config = dict(
    encoder_arch='nf_resnet',
    model='image FSQ autoencoder',
    dataset='pictures of board games with random positions, seen at a slant',
    train_examples=97500,
    image_size=64,
    crop_scale_min=1,
    horizontal_flip=False,
    translate=0.06,
    color_jitter=0.2,
    bottleneck='fsq',
    downsampling_factor=8,
    encoder_norm='none_scaled_ws',
    encoder_activation='relu',
    encoder_channel_attention='eca',
    encoder_depths=[2, 4, 4],
    encoder_kernel_size=3,
    encoder_stem='deep',
    encoder_avg_pool_shortcut=False,
    encoder_widths=[64, 128, 256],
    encoder_residual_scale=0.3,
    loss='mse',
    latent_channels=5,
    decoder_norm='batchnorm',
    decoder_activation='elu',
    decoder_widths=[64, 128, 128, 128],
    decoder_blocks_per_level=1,
    decoder_block='basic',
    decoder_attention=False,
    decoder_upsampling='nearest_conv',
    levels=7,
    init='kaiming_normal',
    residual_init='scaled_by_depth',
    optimizer='normuon',
    muon_scale='match_rms_adamw',
    lr=0.0021,
    momentum=0.9,
    nesterov=True,
    orthogonalizer='polar_express',
    adamw_lr_other_params=0.00092,
    grad_clip=0.5,
    steps=9500,
    batch_size=128,
    epochs=12.5,
    lr_schedule='wsd_sqrt',
    decay_fraction=0.2,
    final_lr_fraction=0,
    warmup_steps=190,
    weight_decay=0.2,
    adamw_weight_decay_other_params=0,
)
Rows from block 6 of the encoder of a small image FSQ autoencoder, named by matrix and row number. Rows with one number belong to one channel. Each number is 128 + 32 x the weight over its row's rms, rounded and kept within 0 to 255. All counts start at 0. Numbers have three digits each. After the name is the row's rms in percent of the matrix's.
After each channel's rows are labels from the 100 images, of 14976, where the channel reaches its highest value: "strongest on" is what is common among them. Only what is clearly more common there than usual is listed. The data: pictures of board games with random positions, seen at a slant. In brackets: how many of the 100, against the usual share in percent.
# convs0: first 3x3 conv, stride 2 (encoder.blocks.6.convs.0.weight, 256x128x3x3, standardized in use, each kernel summed), inputs 0-63
# convs1: second 3x3 conv (encoder.blocks.6.convs.1.weight, 256x256x3x3, standardized in use, transposed, each kernel summed), outputs 0-63

convs0.183 093:152136091169148125151116137144153120111124154190111128145127098097123198120140160109144099105141132116157136160144185144091135126114121121158165170119138129192219117167140078133099152096118152
convs1.183 098:048107146123165183158115169064138132098142178121127123108162099154171130100145126174124122066150124128139172097099150147124115172173150174140158129129152141104208159121169099172134097145114121
strongest on: digit grid (70 vs 16.4)

convs0.239 079:135184121121176156132164084121140130180179139214137169087114138120167145141118111159143107120114152154158134079104096189132119140079112130134076143115076100180125131068152154104114136089180105
convs1.239 090:104156142148122088100110147109129123137145170129152115123121138117205162042125092131093115156000106113165146131101125164097122090119171144155121170085154152173129103168147114123109129121100127
strongest on: discs on a green board (43 vs 16.9); stones on a line grid (40 vs 16.8)

convs0.37 100:114133141181143089156183149167110149118200036126146174080112115103120163073093063163094108098159157169117116116086103121113143082138153179163166134122102102127121083072141135128111100091123139
convs1.37 129:146106120126093126112152085152146112137138115112104104174155130123126146100088119107124106095112096113116121102161133128155105115146128123089145095193093099073124125150110133103060130141104034
strongest on: noughts and crosses (46 vs 16.9)

convs0.225 075:116103120096147131121142128134126134144153136138156150126127066170111087186099119149139110135151139073084097143168141136096114123141143070137076213130125157148121158162099170149124046133153120
convs1.225 088:128093097141161142131101148125112087086102156089141122062155168063090159109113119158118172105136150116089077115164097074073120132130147111153162148063078156133144101106160124165181074130154225
strongest on: noughts and crosses (40 vs 16.9); digit grid (37 vs 16.4)

convs0.118 114:077105129135170112142129090143118198119145100142132115120137100085100131104126121114119167173150124078143138140204184109103190137118149122162084055147097058087129108182144119175126127213134079
convs1.118 119:093098083092090104099148076114140103157163143102134109082144117107079122139222121094071115160126152112152154144171073156143165141088137065162082118138080053133100119093116150117157092143107127
strongest on: digit grid (60 vs 16.4)

convs0.75 123:035132118036110115137153104107142143060135114115103096158133183083188090120128150106104101130107116141116152083147127081140141121169115117145087183146119192048060128133149193191119140146158107
convs1.75 094:220069174137154114117147172156202125121122125133137108068129129138105092181131172109172098136145145160073129080153095083120109164131101152085125088147120128186148133154165101136111132113154129
strongest on: discs on a green board (53 vs 16.9)

convs0.120 096:108152148136154084154096058098119113077177100149091193131150162106108083083098148117126128118145123110126130148101135094073089167125080180156158104109122190111161162129141122167176109070159123
convs1.120 096:150067165161121180173141166113177161155116151108066134159132149190118118074150108121158113110161149127158158131151146139148151139121142148084169126134147174130114080158118102170133137145172065
strongest on: digit grid (94 vs 16.4)

convs0.247 092:148108121110192164113109144106124103167098125202128110136146130104120118173096193064079102104099143089100173155136089099161109180143113100137074180138116068171158125152107083051196152097145153
convs1.247 103:094158120141066165142184176157091144118117121078182085188072163090165152196106106105110156127098109143135126071113111147147169110081172106144091169093101076124138132079082147095116135127070114
strongest on: discs on a green board (59 vs 16.9)

convs0.114 097:086161115074136094131154100121152077111117122160094154150121197083135173177082103124101098158104134197123113101169160094188169131174163136110111179128086159070056142129156195125163133121148129
convs1.114 095:190117093147135125108166122153181134099132108144158074138096149120174125119106118098116058186088119164098155101120184114132104173149146150156120060135094083133113144077110081137164118129143144
strongest on: discs on a green board (56 vs 16.9)

convs0.158 088:147093164152096164108110113120109112092075128099168143063155111093104154118178160152130091037171143123197150131151124165110100116115135119150144144162148133091183099086114098209108144074167104
convs1.158 078:133132120169206122182143121106181131108139162211114176081111117162169057146149178136145162156208128150092193137089122163127097102114149115114113091136103121156144136155089167114125069147133153
strongest on: digit grid (43 vs 16.4)

convs0.156 080:138089137126119154107128152158088139135181134136130120138101088103086098135098094070139163114132118136115092176055139199082117130155135171126143135123108058159103108160148195135169137094222148
convs1.156 082:127168119120049089156092151121129108171120113090121134189092088137093158086106079132099145123096116139055112182147153146146100144132173132148124145088119168107069087100102142093160076116154148
strongest on: digit grid (69 vs 16.4)

convs0.70 077:152067154083086133137113150083139167141161104116116100120114168126105145194155123139127131131082159075152153115077107138096096099148159157160093132096115065095088148123148140175125155127125127
convs1.70 089:151108106142126106090135077154244095157135089153113164146130109074077123076109072091137163124100099192129109145120095115127122161073111092126120119158089082141072163115104136117132138115130151
strongest on: digit grid (52 vs 16.4)

convs0.157 105:135217140137113213103143093122182103106128127208136125113122104112102139100111154148143075090076168195115143100117192163127103101097157120087116119114119117142123125104131102104102193130151141
convs1.157 092:206113159102199146102138147137146122104154155103158150115143195181191123138138094096121072159133126143134168102174105168162113128137192137154123126083076111163158158116138166157073118110129165
strongest on: digit grid (65 vs 16.4)